From a checkpoint of a small spectrogram enhancement model.
Model: log mel input, arch unet, norm batchnorm, activation gelu.
Training: adamw at rate 0.0032, 20300 steps.
Rows from block 2 of a small spectrogram enhancement model, named by matrix and row number. Rows with one number belong to one channel. Each number is 500 + 50 x the weight over its row's rms, rounded and kept within 0 to 999. All counts start at 0. Numbers have three digits each. After the name is the row's rms in percent of the matrix's.
After each channel's rows are labels from the 100 clips, of 14976, where the channel reaches its highest value: "top examples" is what is common among them. Only what is clearly more common there than usual is listed. The data: drum patterns on synthesised drum kits.
# convs0: first 3x3 conv (model.enc.2.0.convs.0.weight, 128x128x3x3, each kernel summed), inputs 0-127
# convs1: second 3x3 conv (model.enc.2.0.convs.1.weight, 128x128x3x3, transposed, each kernel summed), outputs 0-127

convs0.93 105:548445453499477409520510562544531521456492523579464453563495489526547490601497473505462536516479457536511584442531535422473463515569534441443386493477520466519492570460441473570485506513514426530573478480420445464560407504410454550518479508524450471556398521518455463526472486555495494402523536477503373495439504389502467375501595439525536520580505521477539607521458426390528519486526
convs1.93 089:417456540475416456404549382495456457491522530434544553466411474482471458466443473508445448479450504490459456516534480443569469427505435419601547478463478510458539472484475411428479386431462444447423474483447483522423472467464440497487487458587465430594434464549540421507472499533467489563529477456506489483523506510503484451447409498572441443415445463462485375514433586484469501468529
top examples: rimshot

convs0.68 099:512594553411450603532512500446505473476459526472511568540464488416633494512586464526540531461515546448567479621540540421522513516470486523578490488494466503523482433491571480563464501438514507453451461521466482517500596463444452472429562562519624547560453532556518561573508588523527545564501495438462508486490555586537499467435461536547544388557520483539532494504376559433521527472559
convs1.68 088:526530564520479552354425554462513485465521418579487532535530504553522519494410487504553533551432518574509490426548580523484483478503449521477540449506505523502589492533574542512545585557545539566440517576555587487505571626452496511438494521453438562409531506492520463563534448477578442432546580505505521558451497424499552596522575472500484548478465484522504530549560415539476438481375
top examples: mains hum

convs0.127 120:452539496408470578468526504507558509520505414507492481471525501542515448493514510460541403508460573481525451507567456481570543520469494388485410509521502571522479482572539378564499506479500532505484491478494439457493472409373353500510408468576517539559402481521527435577507543506513378476516494444472555460559428434551419420516523429529527494548536499550489465564497525372484525480503
convs1.127 081:532560482456533503497423501511460505407441510490447458483515554513519576471450506438557564482506389496578529444457475476384436463504516477433462518442451507509478462504481555500402539450485491453412508535544510531489590586493562484477572474435536465444413491463492458506517438419509585463519465445522548583523482433468551542554485531540508510555593491419473461463511509489546437449291
top examples: reverberation; text has "reverberant"; clipping; text has "clipped"

convs0.97 118:492510475393468431549456456440430427564454484477441540530436486430460496455483437447507517462442488572459447498472570351456439478437541466483527459447509450432469501503469515510451461464464567504564446491480525477511484491386413519442475471461497454487468522509463455471468401455529456485493530407495412510456520430496475446578503419486512347504444452496473521370498501377494464455497
convs1.97 089:516479474579496442438485588522546505392454454449561465463517451491502497494465582472453540489465488510576516484520482521527509451530459481527543471575426538566491604499410458525414499481528501381512489506524484497525442542537528496477480534504361543458519534464504536461476560534456537441432520482595430539358429555409470464471531557485451640478574536486497508578490470502583482509377
top examples: thin (high-pass); white noise

convs0.17 102:483480457447382529511557523587504510486494416483567430452476521505436506530487546528402348447577539442546558600477471510450471521535522438488349493484495462511510467467465363516515528521372494487431508489473565595514505455557610496480607544523486556520469501495545400547485539533535473597455470569457509504453517569547508556495471531529517489576513468537504524510484519497502452503489
convs1.17 122:545502613541478464453503477496535412547512501479518602527429456573524472429603438514559564623514492553559475466452485537461417465527463568580535496562559455468380545507486533508421452418493572543660473468541536443565496451443493584490539468534428477452494561499546484537563483477455477562448504518504514486431452480415510477570453472464486481465489484590478475504550489478458516432443
top examples: crash cymbal; clipping; text has "clipped"

convs0.102 114:490365470578495443388495548469517414509452471501504472488440445631446502502351540488521502507494493538530479502510517481517487474492572486501508405517406545465411558543408506473428443391460508461543545495518475554469499490532535550405493521484409516469506516502500474424495551460392507466513510495546480529476473488498502529600505533475494590448525428434504487510475380531500485428369
convs1.102 098:537505530463506589619505443516511501482466545512489560536573562324457534507518423534551483494570534512463469537445458491557584563497402527471467617471533574510536384466531498468568541577489416519502520519436522545476488470494522473542537454524582501500474495532543465512530455498565566567509545467441580482604520456538580565467495485499571399525566578499496493486425496545473454557562
top examples: quiet level; one drop

convs0.92 109:512510500529398471469481495448508506479485499545436483515526441507569520538533474548484557518518431530502550499496569496464421478536538432463405529491461477505429535405499577560459525470530430534560482435394347500570426533432535474528496519454518496559313535503465544553593463561468526455560565495526426541467602484491526422438520528514517523512513534514476608580502441418500536464497
convs1.92 100:503538599407457519506539472567495472545562495465542511485427449534520448420513492496477470452553522526513478505550501454512501492516464389635549482514537531439562495557523383461537426478515504468518497517502541448453495452505457450540471422481518443574504459572449447438467530439502410496441531409494521421524476449514423485478526383533537493405441532543550396408414594449505494553593
top examples: rimshot

convs0.4 108:573521494539502523491544490486474462558493517441467451317498518507501495531514456497482389528555470375514541511541448549518525513522528347567440480494462538482499457500504425502511540501493492479422530503495453461420395366580503460522547510535553493467536416516540526532519551558479535559399405574477417430514525506436555533480420586487483483506459494505518515507561519597497423474540
convs1.4 098:448327458540525622500495515529560480596509516549512560527438520559420519449424558504512499541476504507454437565528372572523472486441556432488564490477475500527452545508462459439477490504496489534533454475600465453435536470472512495460546433543460454482487490499466530541574512434502497558504419413433659474594491512554529487496462467425510573575533534432541446458524429522507470489517
top examples: open hi-hat; clipping; text has "clipped"; crash cymbal

convs0.120 079:518540551434506435427500423575440497432491522495549490444429486538531439476526429478543558558494515459515517381559444497395519527558424595620563464504468408479542403585505476464445471425541428513511545494508462527451535548523435464465534538443491405466434428458572477496497558470501507556566518514421569483545503560462450478491476534568581496482543424463530431460434509490501408523533
convs1.120 099:480473311533540486625525585482522528508517460619501429581507532569524525445420545463456397533542576493535522520461451535427551510446550524374437521468471491479519526407520508525533596544438503513474526589542510494502535549535566560442538518481547511511455478514420469524499472505459495482585478495493485556503529513539534550536528504477586587551555538508503553426578413519508430486483
top examples: half-time

convs0.1 111:499403413525465402438445529456523439465406441520430472508473463572470450526338499483451505483497487493529469466527538475553495478473526438485435447528402549469422547494382499580446476415463457442543525448452402506507490456472464503440402483502385533493504450526445484446418542514441497420508466450513450523455437476498492520518514524484497551489503466429464520552435358499488531445459
convs1.1 085:445517574464526597565515421545450498577521508509460586501503590403516580454551398562506510462557529530471496522482521506468508517464430560489468545439582508510588402472596524489527501540537448543527515488534529566510511508497439533498587433522640451445482483501526505524517444482619588581484463442483573509597506479531553567513503478501539385533537523522490454422469574569477461450512
top examples: pink noise

convs0.46 102:490338477550488458402488535451513420538454455494498481471431449613472502480340502472496484489491512564534471484491524458513479467482573518511525416502436536467415526529395497448436464409453524487531520546545536543448515477516512525402488510481429513463507518505499446405504533429424495484484490487556480536452470465481522533637509536477491572432513431492494513504474395525504462436344
convs1.46 097:561513529495520558632506447523496507451448547528477554535573564357452514547523423562571496522546509509489486566419479487575575574548402509488464621480521580543532393454522541449563547535453429506522524513419500561474497504513568478551538487535553519544500503532548463478535459508553568560507562461455564489587545476538551553470497493485553407493606588502494496511403508546474497548554
top examples: quiet level; tempo: 70 to 80 bpm; one drop

convs0.123 115:502342473537499437382484509482523417519496484469514473483468436598483525486342512485510482463503504510525506501498515467533480458458539501522529429521422559460396543544393519465424454392432506490553516531530506548478485463508503546433500534482391533450502526503513438421528506435388480480496510477547469524447491457492483515594492507467475562440520452420487502498505385515485486412353
convs1.123 101:530513511454534557621507442504513523432492556481509534522587567342462513529541451527543475483549508496482468541421466483557580565513405498462488610493526593533547393473503543436567535575471399513501523521416505534466496488498552470577518465530557535520496484543552467476532454510572568558515540443484569483594533479542562544473470521502567404523589565474490500514404534529477499594571
top examples: quiet level; one drop

convs0.96 105:506560595483563575454613566581536499476562511468480603538446488472652397490575476507506591511531597509603553456519555530466468453559503551574496473512553456516461516543532514462492540451556494422514571525480507436493546548534464482495499490467529509489585490547523487431437627467559461472532509569428501512515547488504523554458465500512594500452512447617540439524477585470446489517506
convs1.96 099:488386481488508582414476510476466578494472498543532514480541470454399571524389556464536436478412442444425512478459567565473527451394458435419455488436515570528499477522508508537416497484483487444394464454472459498478456468423487537477531568537547570466452540533552481537467445497413579504512494465526494513524505546543522565471524558450439540460527458465470547422509392530492408460361
top examples: mains hum

convs0.99 081:481468480507568528469536449519517526496456534481525507521468453399475492508484488437393508451431372489459439619467501430499519495498593576394567469542431493493453455435505561464504514508539505429444498568454576392516542500472559469439501477460484538537468475391578594512447578489566444486487494444503544482473436490469451390520452437473472471456485436553539464562457496375537451548463
convs1.99 094:475463505513426564422395508542525553506444553486502532506489402559522552491471535501469467525507566484539490495547465572500507454489512618541514483486386466548522549541537523560507417470471512418561462519496477491555520518442483483501562478430510483490402491505504418453392436549495436595512565442576532378503477408521491557479478472490517585505527481513363449601397537510494549409541
top examples: clipping; text has "clipped"

convs0.18 111:518552482419460528636504447441455552426439500544484499506546585512509478476585462507530506478447479502488444483487502465478560550473429510460512558479583491511616420473511484520630507637472387478467523506529527509485463466412416464552486477475576476498452522502468482502537490517593483548491555440467454471477487436486456442381499438545536401484449532531489535479428538443495527631573
convs1.18 092:496467514576462457369514587510512492507509445480509473455431421563515470498492544497477525541462461517559551448551509563499455443486567509531503387565460420510412591501481485548394465395513535447484497513549500510485478542509498509422445577562465519499495494458481556496512538488411449431477460509523418537382431533414445448560563506500444616496455469513500523532551437476557461382406
top examples: clipping; text has "clipped"

convs0.124 090:496503527521482450515430450453496480546486394536489474477496532467512524511491424482562476500520522504470442453513539372524525470522494397495420498425514512480520411473544468452515515517510531427430420408472329505440384476544550445499419476506390481505419524508484459482550363497484516444499505471500390544501513479537559556521540560533467390392477489432525503476482525570440516484554
convs1.124 102:507485511422597508539503562510508529430507547555521551565526475553474473605468479492559596513529517471553483506494496586519503591600443515487434517514397527502464516529426534424422506397559469511571571483526536490559517527579580578448557423436502545524552485504508503519371500476487474417544520518438553493476484411462539521517441480479538547455608489533486426465480500505442640504435
top examples: reverberation; text has "reverberant"; thin (high-pass); clipping

convs0.80 089:467425460474529496476520547596540468466488487486524452418617502485444441474464460477520417531467522554507565549499468452555526587456446430537542577511522559475471559541447558473461498437510425423471517488443442465451584502473455522650495501553530490497423421447524508546526575487537445511450445374508545416442482484436463445439466456520465541443526619525479559492581526470524537404500
convs1.80 108:425461490449536413491472496490503550551589565504551470501435562469502490458526558458473437384472504509481480517500519507448443445399523414486672476539559477420437531517532565549493472552469520535391518555461475535438511506480486431520486515553577448463523501517490503503532501499559547509515401462572482580488495588488486426554519567484462488620444414388554527422506538457525447554471
top examples: crash cymbal; clipping; text has "clipped"

convs0.89 103:453552446490505521500563489478540484521468578427449432376512563516357503499525465504512352473519563480489528544477389576507503499498545421480461496457464508484496476459513462504524576497419483501363556430499480449441391399556490448506566502452476508484586462580575442481555548447506550580422523551466524458526529511440484568485407558470529545492527501533498472528525522576510450478489
convs1.89 106:465524543439423486529501472504484433539504491458551538478429469538474466443536494471541457564446474517459388523492412559531453438542502403558551526444464486421437506534507452485459392474503523526523457390418388473474439426472558542506496407454465419525395496490493426592485484462492486570475506431583534424501443473453588452544426488499498415457425494511444431477486549437444439506507
top examples: crash cymbal; clipping; text has "clipped"

convs0.108 107:532547438529452558526542504452526474507486444429488348372508542479453526505540530461555391530523537376503550530456451544494525466499497384499418478489501512479510472455530425441526570493415477468418467450498463449423428350595534476513495580518464518483577504489520424500533490484464535541453458572500435518508552544466542560466424525505464498455488508481499526439537584609528520462487
convs1.108 099:472443551438488598515505509504515481594483522438485545448477448515442474455477493495615520489460410422462456457506426597507457477557472403539525507538433461460395514568420530502411441444549505551544510395461466413519472445530550510464532437486467431456470539486500544629505528487520541498443489413529608435571503447544575479548402525444480459488502485457438448492500499534418547483487
top examples: crash cymbal; clipping; text has "clipped"

convs0.85 100:564434500524403460436464518486543521378490448498477473478540455509479418508415610498435485468495514436541549458535359551499485498483400457510471523577412537554452571471409447497444479432504388396435463477517443491511475464510501439533459577541437584513464433518492487445458456493421511511503540505464532475517458497523483504383513524508495591462580547395497478525452431490489488461453
convs1.85 095:485519478378509497552502442447459434550504519542540492507461469459471490457530491376533581449537530513456464463494484479474468474502516519416529452431577472348448437500538491481421505474520603511473466482562536499522405518514461506439526412407526470431485513540495528611487441465519471503580521593422531575532466480388546535556467514513504386542394463533539516443592477500478431486473
top examples: pink noise; clipping; text has "clipped"; muffled (low-pass)

convs0.11 082:431396564500479427470492538540518487530561460453574458453525524468466470457423509493484422497485525479506534546498410484553501524484469498518504527508491556481507519641509455327504506516444521499538558447446445491474427352403421522536475564449472465490511518504487338534565538409553441520372557500484455512535481431540528512506526479504549462482485526532486513476576487446445416497512
convs1.11 075:474574472476533400527573424442409539454429452550449534503427581434493432541595476509518490492458436477513529473459521404452512489469514522442432454511545553488554547413521530533496461516514508471442557648474574526505565503508497455470445497501603490570564433503471553548500540527499500481580543479486444562437496578441402415507510491595519484602496548513524444396505508469525445555469
top examples: reverberation; text has "reverberant"; muffled (low-pass); clipping

convs0.98 118:511479421475408509475478462433508488474518433561446558520540485504535498521484450494522517516439498478490492450538513505526539532458486319410399542485414543496465443469496447550484533446526466448455501503465411516534539564423456444537341478539475518538325491523527588520528492543478491453544578384453516469530464504525477386455488453519509446415488508506502500537562479407486518473497
convs1.98 099:517580538416549513502517562591525475502554532517607531494433460634613538488535531505536491513537460573565509521497522507413402492581534406526477508490485490410492518559496575492487485488501532574543485442564421512506512587535558575497556439387506475518466447554518434461520497441566485441436526465570558529535499438488556466631526532506527507412488412514519502479463562478506526545416
top examples: mains hum

convs0.119 110:531491370474501546479537528560507498492485390525503471489503504558494452553507488419484456508472584475553546509543508451536530544459488383475484487524551540519491507552440423580504516485420463484544504400430430551508494429394431584514416520601482525553428428545515507552410507502502470409497444439426510487528480459497465387508495423486510499516527486560502524505517514312496580480489
convs1.119 078:455574552522457489437500432499456497415461524484496475401474605470479577469538499431488433496447433533519531490441467425469425487528421416497572468401492503555560442502517549426424561446424490450380441500521439570435528533462531432510534457463445454519434486475499488540486483431545572502503422456591526572524443491491494474498503540500486432524487446483464400496485519445548442441363
top examples: mains hum; clipping; text has "clipped"

convs0.32 107:531506422437449494547418391438438433472460430544431513488478509340489502468454467461495473454495476473454443529491509367435468510482403391491487495464435430436492422427503478491483469481466476417440482550431535511489498496459536481474436476486430448509501496517480475490475444464503464517515477427439415476473526479494537482422486545489472315401446494428473457411484466503466496474526
convs1.32 101:434464474475558472411505604513629596426560551504527482509539427558550484499478575484483587504520492573547510446569457593541532524535453486455500514548429551563498597582433518523458520469590455479537559488600460502534482554582531496495533454457462535447514485514502577546511575489521467430508507524540515516408424515436548546549490525479500641501569521525479490578528451510558502547407
top examples: thin (high-pass)

convs0.106 090:478403490475535446490498491575519522488454491478527484493471488522463473539474477449485450443552512425481504520554599389510527570465519473467579469521504514504474505536491519516511521516426401452531480554469506651502596455452524517466429523537486489510468500492548545460399564515495508542417495451330449585373504513530435418449489387503492458574443499474585472450488424406495569493502
convs1.106 098:477565640483506460430465442540475483478489510377555552406462430562546516487607401555470525477488466529488485585512552540468429411501444459567573468532441490480533496567466550455477463428526449487543430410488482461495485516495540534526497447423431496520520498476477485419479502481496493573433494479612480493528508465511514461543478551475556429407490431507410445480431603473479617454499
top examples: rimshot; clipping; text has "clipped"

convs0.26 116:470577465433463483523428468425397392594420519480445504532435463438478455524552425487528517498466525587486461506467579338511454518502592411496507445446551508419470483490548498519426465419486613481556508506478498503469493482438453497398464463469550447517463524545526484473465485475570466482498553449489463502513495472484480472614508453486516353515479425565462525484456545414513479442499
convs1.26 112:511500506604474490455512595553577513409434445512535499460546475479468472534407554470447524543472516491555498468577450498597561516551451516547534519565407579561503586530421423529495530476526526410470487507566490481475482525535503500471469490517400540481516501441494535497437581489420485444464501557496455507391449519455456502406548475469466632485566604549503469585488415525563493474396
top examples: thin (high-pass); white noise

convs0.10 103:540554489395489532625510443469444502422417543556481486503498564452530468489571450506500497468459492533490468478506523426496556554508445487474476511488552507482626429460516493541604523597480372465468548501521502527495482450474465438498464468485623495525519519537490485497491501513622499566466546457490445445445526481470474480374484505533550385514426489524467527507386570467518531602621
convs1.10 098:492413498555478521376505578510531451523503474510499487471420387578471475484429531476508527537492484492504507466532503605523461446482530507493497390542445445487389565506482485503372480352519562464491476543563544521500471522519494503378468524562430516487509522467470544530508527484399451453520484523478479533413438496422486516547538494468453610507449452525484503515559381518507478379413
top examples: open hi-hat; clipping; text has "clipped"

convs0.76 126:495392473554495374415529533487498374536519487520516488507496449583453535513352522484537510513513505507497513507509519489578531511494556486527529439505412611414439538523409505526438451371470514524575519515498484513523444476536526558457486497485404532475529525503517505480533551495380479476508488507527419508412484499462504542590513520433451536464464433416503525524530371538495505387419
convs1.76 111:526546557475507549594468452513516540471495545486502541509578590334502522513559434531505470487555546531495481530474470448519585560482411537512474610492553574540566418494500512482597536625494400516504507486415513494495498469455506455594530470518576515499497485540530456451504450504587557553469509445519563467579514463551569527478494512516592423513564572476498495503397552533506499605581
top examples: quiet level; one drop

convs0.50 088:538482547428510469499496450498498426516531490493493549510468494437423460474460465583523494486528473443497493568580480530448515582494451480507496516460441442471501375544507407575493524460644501481454578469406422515516452522506547425478556452467513448526481549499429549566490552597553548592447571479438513401541539512547573476437465503642630424546510517500547506525542456475501486474540
convs1.50 102:514556444523573449445539537458549467513553400522562525434445492611493406483539515437521508538558507517454492430449518512454509502495585540493441465476592530480575598477412425501521460594521509521510516512519599489441566472450395606508460468528425450467454474557481400488515512468476409437606445489481480469464407445518508558542491460516492598440435487519559451486516551487512473570457
top examples: rimshot; thin (high-pass)

convs0.0 082:508488520492409498532448497434484456492537576407448498457568477480530598463493455527476365445535481465453522561490449519543506529478464477484409602500478546471480522455500553585453518472570445539434459421531557511532473419515562531574607478491513542541507499463474471489547513524543517637324430522534585512447520511483615555448416548484466540522494560525475490536520495492509479421517
convs1.0 097:479506579511457443497477531517479454535448467450451508544537461537582407407623462459425497515500544506548416500534520400537479460568517514568487511528517479439501541455539589493545444530538568518638517550478424498472546528521477533527442442418433545487513491466527502434444480498563425477485550561518505473465475419429468532546424390432482467443467431576474505528446643473437503543542
top examples: reverberation; text has "room"; text has "reverberant"; clipping

convs0.115 119:566543489551504493493518478497454438517546513470478413357527535512546495562514516496483407528540515348502606528518438514539524537574507318504466540455442557459477407436525453469483564462476514473389574493488455532457485392562535517542540537515588486498495492549536469518499586536500512558407453559472450400510523496450572514486460547459504487522444511525488505537561483530485472439572
convs1.115 116:444351489560513631467516515507554457614528507529449543535451500585404528414412525487490507525472497528451433496514423566546470456467555433477560506459464493490456529511416498462469493481524532563562475434597475453506515477528446500458536391542472451436478456510472534569564522436533484560512444501424610481580489488567494552522474445426483575582496478483505460502534414600475488493522
top examples: open hi-hat; clipping; text has "clipped"; thin (high-pass)

convs0.72 117:490537713524562499505523489495485478527491483417487593502489487520487480364543493489624520524497510463541516524580440541418433466525528613550502473475461371498463436594536529398515465517621495501531519504453478526490524598498536496514494459484486510440516522455563537532536502474543424499535536544477535489539526498477488503484435461625573505509517486485606415454459529454477502528522
convs1.72 180:512457349527490480543423583429551548489470499484479456429579539508502526507417447452485475450480466482481555437530495503460563471429546596429354532516503515519519546484528465591486523611461487457478486495487516489499501435544473594529474570454610502438402477482522507463431429544439554427508521490442418559495510449509522502511565504529492592477535631446468558510538490499489425450536
top examples: thin (high-pass)

convs0.27 124:499382474568496436368514523499512399522508490499526481498490446622457538506353543496538513503516501496522526518498496510558513495480548487520533439511404595460435550529412517485422457367455513508564527519522489549509476493531533575444532525483407540472508531492527479461562533463373490488516512501543468526464487489490486518592495522450459579451514445409498486511530382530485491391372
convs1.27 116:523527527449510559608498455501524526445507542484523532517597570309466513511537457503514468469562546504481466517460454465546600567490417525469491605498535573526554402490493501457589547615483400507475521508415517509466485470483521448583513460519565535502487483547534463479508461505576545548518532465486563467581510463543571542463475517516590419525557573489494498516414528525493483617587
top examples: muffled (low-pass); one drop

convs0.25 096:488471371431521449475445474565543475416467518537485547480561506526533415526480427469540541480381499475431566521543455490489510512427396418504473555509511512471457458547462479558453521429552496352409574535555485438469508560440515550605422529515500519532467479493489506459369494554482451514512506409460498480499438477503447440420512498522493537472500564525515469496594550443518422404466
convs1.25 124:445462476435481516508464551532518547560590512522580453521473541557544593455441650500498489476505535524528494462526474540477455346485547380450504518476501433474526512518477529574516483598460512569472549435539395460492502517467469488530545485485540492437418511498455434543551484491590548532504507460583525566564464458537557500600488567514503450633501400432496543506470508509482484597454
top examples: crash cymbal; clipping; text has "clipped"

convs0.65 087:531487467489497555497507568486519505501463455560501473525411511448557493532486483582503450527557484563525438458553503464446478496510621447414489425462520441517481440416498476567513503518527538406429504389432430534503523558526493378398472450489543463584446469492469668532531505557497596463486466451530438543516549562517520476540572518493552540499531449560601519546454467474578420542452
convs1.65 085:590510533519451517487472454559465440475456471437414526455577456570547469430455467511486600589526511471511491458467473496524510489487467509575447590465435549536539590485460439537482468448440545500568491448562513473509520415428421555563500417425426472475430526452502384506543503484463415563472549484481534392516461391510538564479503391491419515443463530539447467498513533483484507385451
top examples: reverberation; text has "room"; text has "reverberant"

convs0.104 108:517545414448485451456528463519539538508527388560480519462475489569634407545585497516496451495476539486514553457501513484528494501415500409518362492567613517538467525477513447553497519495463499571528466433424390564494545526417358487481423583545507508521349466509503449520506525486499481510524464430516529514465494445525512462533562543499499468432525501562466539538481544380463518479487
convs1.104 105:478495536433517473512442454561465491390432492512521554516461524507448498573435467503487543500518442525548468569470446513532485519537477459511478447401378615558553466539480509406450449423533432412458508519476414582522525551497597492502562412492513525590460361517484469543479434485479507520583486497494509504505504425480495496437491433546500467511591492396518373478462489467527561511404
top examples: ride cymbal